config.yaml
arch: "transformer_decoder"
model: "autoregressive pixel model"
dataset: "abstract colour fields from 500 small random pattern networks"
train_examples: 203450
image_size: 20
horizontal_flip: false
levels_per_channel: 6
vocab_size: 217
width: 256
layers: 6
norm: "layernorm"
norm_position: "pre"
activation: "gelu"
mlp_ratio: 2
head_dim: 48
fused_qkv: false
bias: "all"
qk_norm: false
parallel_block: false
inner_norm: false
positions: "sincos"
tie_embeddings: true
init: "torch_default"
residual_init: "scaled_by_depth"
optimizer: "adamw"
lr: 0.0021
beta1: 0.9
beta2: 0.999
eps: 1e-10
grad_clip: 5.0
steps: 20300
batch_size: 128
epochs: 12.8
lr_schedule: "wsd"
decay_fraction: 0.3
final_lr_fraction: 0
warmup_steps: 1010
weight_decay: 0.09
Rows from block 3, named by matrix and row number. Rows with one number belong to one attention dimension. Each number is 500 + 40 x the weight over its row's rms, rounded and kept within 0 to 999. All counts start at 0. Numbers have three digits each.
# q: attention query (model.blocks.3.attn.q.weight, 240x256), inputs 172-255
# k: attention key (model.blocks.3.attn.k.weight, 240x256), inputs 172-255
q.19:464518544575550476489458572494514497478510353510438515611463500512542494497463503430441482485490507477452372523518430496533501426510535555512600554489491472489500488543447407497502464465480493474608496598502574529483552508394543497504498496465530477542
k.19:509479496437501494514607505493513468468545548490490474511558524457487509519481544511536565545528498502566467593504462523487458482500455347519470460536398473537406519461480432475496558562503481503526493464499429526515533547482508445525501484492459453486
q.20:507504530560532395529476532537455441526572513442473498459444550518522504530512467467493494498442528540537486498558455431459536473526496557489531535415482418450509485498461435449470535494533483554501461483457505524460500453546486530565516502498419476473
k.20:484478565491572467506521480465540490498508467541406514537476488517524459494503494538471514514479504433587486471511488508478423510469498537514429558453406535429458475557552616509518501500483522512479547480546448513546452472538505445523479516427473403515
q.21:496508475533504543437538522427501473543577479493491514473467490534462545584481477556493509518486492574547543552516529398520427544519500550479441503417551553521515471544578542541523507452451445437488462495466429415480425516540452531475463486500494481479
k.21:474489432582481388522460493577468462481432513568434426533463471518529424449496555494513468495477446576468496443448558491540498533464557600503583442557573529499551564471461487489456493487549519536479463507546484524532457470507478466529536494555519485540
q.22:474559568485453487486542530448472513487418512466574495491487491464466465564520503585478514511577471508550502485493542478505450491499508511511522511463532497483497512492547536515467506466516532552539536542483592564529496463589497562474463509555452606489
k.22:561469507464523477554478542592539525505600561528587522514580494551539515437489509447494541427476544443501496459468486518433483513474382474522488492492580464497468477510521516465524494490472571456531496462491603465540546514546508496478515560448505533453
q.23:473468511410531453431493485504482544517524472452488494447487489512524451521552516479516562519432477533507509540540546518507477496565496431522407497442496429449411531466541476516475487554510517547541534518500448489463592493573483545544500518487534405470
k.23:517502473566440537508524516474527534508532489475479462544525512541509465444485469587446504514560476539581474452512553505481496518526546531506569467530522606479499522531466447551493470504475471456475573462514487536534385466497508493496478477565542526565
q.24:501445534510612457471456431481560456541494565520464525515556519490518514453420485429473442540519514512438549417492432513547565422511491455472513472505516494451505520433424534490534583493457447539474465520519518442529515482455486477489510571475490470487
k.24:461539501498447576482519465494471543463434344417415526476471511461461544536468505544540445540523499515518507504552558463449569482477496551529457497539470545528550524500540470475455432519563488458528579532519429600466510453571500471517453536494508534524
q.25:438441481551531532452562448529515497512533504575484451498542482475480458469485485501496537506560533487476499501506511403511442540446579457539463433521515500418473451463538528442552522507477487489438528523530468507465529532552452562557512497450513514479
k.25:517537475443492458531405482557517530429454477464534515550557521450532480554483526503467520480504404529472488507519572462485521464466511501519436495437557566514431512557535577495498438495533488529552519540498525523464441497568535554504503540542482496469
q.26:492458435442461520423536449505547432507566560513510468547506526485478555494558541477462445518452472547421547448495453515459480542493532502498549528498510511454523498489508500441512502433488449459492492442514545503564509507488513558583517574520443492479
k.26:500528505553493496528439557440468441547457519448398471543509467476485515535488403485482559448471532409555567529564553479540505500551492469516547502589555546510492478471482461543490476576557552470490505486483465453477598443577512538490505409512427421472
q.27:484497510551537541502459470494499481513565460475520524516529481532566548552483483524487499450494465466478487451532483458578521523480525472529464459472538447453515559443539477456505539545481463439562458418545483513449461500444470401457501519509534438518
k.27:512493527536458435471527528522417607542508500413479501514447471478524415558563526510491538530592572515446543502492565453561499489510484510499538551482437505446526511534523469524463471395555570464490544511520517525518504463493498503480493496534450420531
q.28:541486502505479487532461447527518529442503449401538565493427498561446498465443535511566534486444519409493505493512534561494550486548430550529427473500456453590470524523506544506514532512562476548521461563510482500503502548508506505537524506526362444457
k.28:467514507529489546431502522501529470593486475558501485459469507492512572472448510518497478504518561514475475448469476470530535500501488489549521520476498555464510502475538460566511532486452397397416551489517530512491586468463480503509476458497537524546
q.29:492531483459518503466565450512487469517451514487531515494453466543501469468532456533454541499466563515441484489467494545530475550451505495472523533489497498516607555499511464505504466510488574521592488595545513545506547442426513553469561477552490415529
k.29:545461419555477528493528553499512471475524571504574529481504478471539533499467524510438433534510502434438478543475504496535608483425499462475502500551332525588553499535528452494471532514516604456555531453486459485565549543498502504442532484526477507457
q.30:488502506461570551507446443510540519505535555455419533546535519476524533431491469511552550497391522493464526497492496552503530463534479453508490512482530534612487531498525561509515524529527437520417537522493547517407453517518508471532532390479464471494
k.30:407489484555448516478536430487486466491467469475435522489453471515549457535492595498474464583540457548441501511532530515566512420530461488475485482488534542414480513400524503534491433486514418441526508536497442491512484462489528553426526487551439499429
q.31:486501587528476452515464511478521379527541496542566454477551517555582539474519474466516519478572496575464450482498474542479556476487496534433587498431510585491522519530482446489501463553509498483512519388518523560504486519498497492541542506534464498543
k.31:587509475482526552509483473531489547485498480518502505497472510528585492627463490496458530522482513472512514493503559430513465465505477439528481490520475449458506465594506598498546541513530533527538494471514482467583463605558492502486516522449518435439
q.32:547546468469522552517505516534496469513506451495533506469531518486472524550502506448502481504475537471515495458477491527481538504486566473510390441533470503422551490500556419500545479482489539479506544380527421501442510554468501495488522478445566454508
k.32:504415603490521523517502474449470556478464486397506510519492459499521427547481483554438521556560559526519548547463505496567474526536520442518540472506507497553536560505557514474460493435509504497518504546567486544501458494405477434445520482518440478529
q.33:478513543468542422527487526468533537497477493403432454490506530542484470459408504512493523466532534539481469487557473531471507479524523491513499495514515479533470518392452515475491486567492508557498497483460551513503472560588525501545467482565578505571
k.33:542505537586514563472556458546479445438478472463452483456511489495485534514522482467475519478478592525533531534486518502503433532534394528466500491490451493473449506479470545506483505560470499446515488529487535513510460417506492435426536498477456511494
q.34:512445506481445556551542559500487463444513506421493498487444498506433466467513519504512533493492529533477505463466513518432522500466487485582459499498549540569506466479445449469511533583460466512483548566498495485507507500524484550560552532439440448596
k.34:478538470500457474491485501530545466470449502504554518617501514526450536435474508482503464498458472509566521496514530457464479562478435470509546528498490501494494481591516609550538488520497585530557492483472550500514432481588501509501494512527506534549
q.35:472498493483462494530596543471468446537471469544563469541579479466493491572550564556482452500561469482518529449551532471507419479462584524458435507509427476378517485472503412502452482501486534503505549516453435490531438544511525555474475576437495558475
k.35:579516450523578403572479529521479527498513554476495516542583485458454430494490430499546509430468485464511505540476495518482412567499463452501498504490565475593498523526456540551495557522504499532478472497512600504529526501503510488525507521502487472553
q.36:489503466529515491442472483515513467595541512435561484545519515466451518508536553499543495492464438418453564422496445505516525581494506468476518561441512419525452487517530482478489451467524454458460460515475440492480514442515505527514528473521522514496
k.36:500510445483465498476465449438480526542471499504515464440497483501439466577489581504517496527534480471515523473485496516592552503543488509517529469504469533452389491462467552493492534438494539455505481523476585496518561500501518535576512492465518476524
q.37:519445464494549536480480474563473509488485529496565532493455531478514542454541510440401478534513513474509477533508464484524518509524491460466504472509476484527482492537484524521512527460485487474391483480512469438518529496472503509513543499446542488506
k.37:455554529496453564494454480513574523525526485511443510461460539507501513525492445552508488514509513449512512465536494464523604424456587592517434511447463544534548502516566440487486457413549476524527522499503441601435503530508483473545440490512507447507
q.38:498529481491496455466471559463460556469526561540581547483480499476521509533521517449521520526500472431471552509444526561407525429534468569517454492434537540533512451498517469494530438454481576464582511403502508528507462522537486510489479518499455512506
k.38:437454544398566565511473531477549499467432495466485557605492511463502550446455507528435526534535516479514477445489454473485576491507475446508545401523531513584450477431534566476529527471416484452531576397515457470522518501503487492515502522548524532431
q.39:525499462449492471526537447438470506525459507510566507465461495469463497498534528459472533595543488489475501521482520472463486502494527543481503514559465525484494462534478552532519504452546504552426514576492541495559543509574501651524495528490512574471
k.39:508469539476496579520421507544639455457468480529548493516525536533461534501446449505480528432442511502568525481560470522502560522432499548528423472513521590493512510457547471491500493521529506426536515459536476554495474459492478450468516567524494495473
q.40:446491475570509537508515430531499456488487451601408505443515519442577546513416475487488471471543454504564566425593471473469465515566521460470565536527570525435500486500437556499489438496566482467488493547484471490583450515490495491521489496486487506431
k.40:539529479498486475511577550515484562481527494490459470552493538522494475498555517510637497481509539481550521502496487541507517458505531457490446514450451433494530486569495519525505526513489438542462459519498468526454488512514499416533471524464557509480
q.41:549521448394463521570540529553487497474483530454505454503425541514477477545606462513543538547514511481572488534519607450534436499478507531511521539473529573535423508581554506583501465565584524471469517534450505486450499551529471549504512489489488527569
k.41:508465427514481537454452449506569454521499461532655471496515478611524392475473454444471527517493456527527500436494456486519457512434510536501547520530500583451521492455521470502532534582537461543510490525535551488565511513506504564461535457511516523476
q.42:497517449505444508528436529483502524453552415484474459483514528548585521487470604460526470447486462505487537493472474464467548469541519504478557474478528547611477523484569560483488497590445489494449395527448554488515526587460530449508532519500439491497
k.42:509504456528519482479542554523473464477525595503501433491548519502492555491599466513492501518487441460521482486480446555564424466502435513516431545513514511423466485468558537564537436479435462526499504552501442471499534477448460449595445445536547408467
q.43:450533507543490511525483518534515465545556572409557526480526514510506546448566484545539481534478531517497466490465525544517567458458558560432533533453510485482506508493515420455507509465480515469454425492503509475449513521448501505448522543560535494504
k.43:525467486363517491519448462470516601489503515547526528474498486511512428538481482473442557560480449460450517503495532515510499481457438579476545569500546497492404514478543495569481498548539513504507568442516494494495464479496488590525453522490417523466
q.44:498554497438411483571497508452551526439460504467502520500493559473491520523524439523515530547533481500480513484485583410511446523433527494496570460452500476499527497492557530524545527470513488538468484477512514521471505527493501570496452528507463526476
k.44:479422514552522542468426468473544497448468409488581463510532462543531417489479464438468534480527579485517521489535482516479507502449468530542451484546512563475551480455528501488510520492521515486559501529542526502458475444532451445421459465502469503482
q.45:511493486532547497537471505549516486491544496464563412490560486517446462520553525474528513485491489494477505488472518497492559519479523488521351534568519529529515504526476498444504464491487492448528445508490484530507556540527505413552493504466547420485
k.45:477513498509457460515458516485483518510485517479428503419506514452457503455509489522405474557482485549553496475482446489434504582471503467502540508478480448582494530544461500510495464491447513558497568549493487516481456433432482532486524486495580541464
q.46:409507528493397477547500507494532476517473448469421520465459523497452488516495383556474576494429535527513434576498452474545493518445527554468548604484461509489506507438495638445531502456523438558507542540531522513474485466507511539474479434533530492479
k.46:565470532513517538540526544541485439492497512453543587513494479496564459521482515463477452497482530458511529510487533537474508454493418482489464455492518478470504521558554473468486547533469517543558458472508458489559453556485478518494532482456551377556
q.47:467508527527516453530572469492544576559542555500488515458535539487527547589546541558540489496481557558463473509585523466479461504484480507465465580413541430496494519515442601475463461553582493527600475496463519539491434503538489461486491488528516498501
k.47:491495462540524422455527451506475473487462453483390599418491482459461368543535489475475523499476559529488510462529526480541540514453503432509532518490456606458565474541526452466496577563498516498424487474510495475563513402450493486479511537451529380473
q.48:530516481548461527479481502477484457413420516492503399442528545465494495527549532526519473498540482572530509494526506492493414509511480537524532501537523442575516549545552548466494502518444539443516485570479562573500518540463519480502492578485567467503
k.48:516512451522481562519529562504488509502411531541544478533524489466537423469506495468451503526511607544585497470499459474535543486535476552472538472500569506592421512517482543490479468506415500505430502474475584480517578448435496502470511593507528571484
q.49:524432532585507503434464536560470462462521427504500470470618479538468520439517516461442429487479442468498517508526513538597459543539479512469535524557417552464487523511480455469482456463509455481494522489533465533531485468452518503507487537416523487524
k.49:534521469534465442523568506549511535466486552468580609611486537479511516466558549467548447509441512456568543506495551541555477530575502544515531549516450532489415482513540504551528525565476451473480604504468499536484515557479498530458438411470480486563
q.50:505480500526458471414443549522480432458506445464488568509565520494572487541543559447531481476423465497534482469496481510537487556470454530474518603516409468563530463528524473488564490422482564478444524414519524518462453552520473404523530495497503443501
k.50:528500466518550550559483471509461458497477520505490514560491486528520464546601468508456419534491443487566478477504494502651533502509487402458490406542494464506481518513480459499476531511510532474574505466444549473444558513491494437384478477528484470468
q.51:488531449583464540441487428542489486488526518522555430513417519512477466475391521504545564451525456510455484498473485499491532489476469522508537579507527531437516509466456559461528505552418435430447493468559542519463447518567501443401495456556500440517
k.51:538481495499553476550483525536535499516387511507551460500459511566519518447487460468489448437504477515409463525487465535402421512518461520471484497522514498573516502467572549516505551486490513523483447557508612529524502475532508435408506487495525558477
q.52:525524642524429528451486496521539508522505490461504438528457510541485532506463522497491560425538471446555474535584513458542446484541512524495537509484541534531449460507508513471573512511521544467563471542493545523550505474540482452440455367426516503543
k.52:588508505475495464547483550508537484542511576505519473476516548526485535535599505524535506435442483486451488512481418508441448546533468538514461416515581516513519504443499531509480486568495487465497467501494522517480551518560502507448426412452528493512
q.53:507510491467541460484581451488528496514477510498475529476491516469464453468511502532564578455531417510570531520458484558493560499518491511472457525530481515500499541491486535511485415467473546489572457504531473550530442484522514492545471477467510538517
k.53:566530498475495473518467431482557480567538542495553487549479554584522495489582520543549507445468441558550516541390514544499531492441466470503497514479495468511535543482510442527466505506457500516548473481560547564514541519492511431554500475493476466414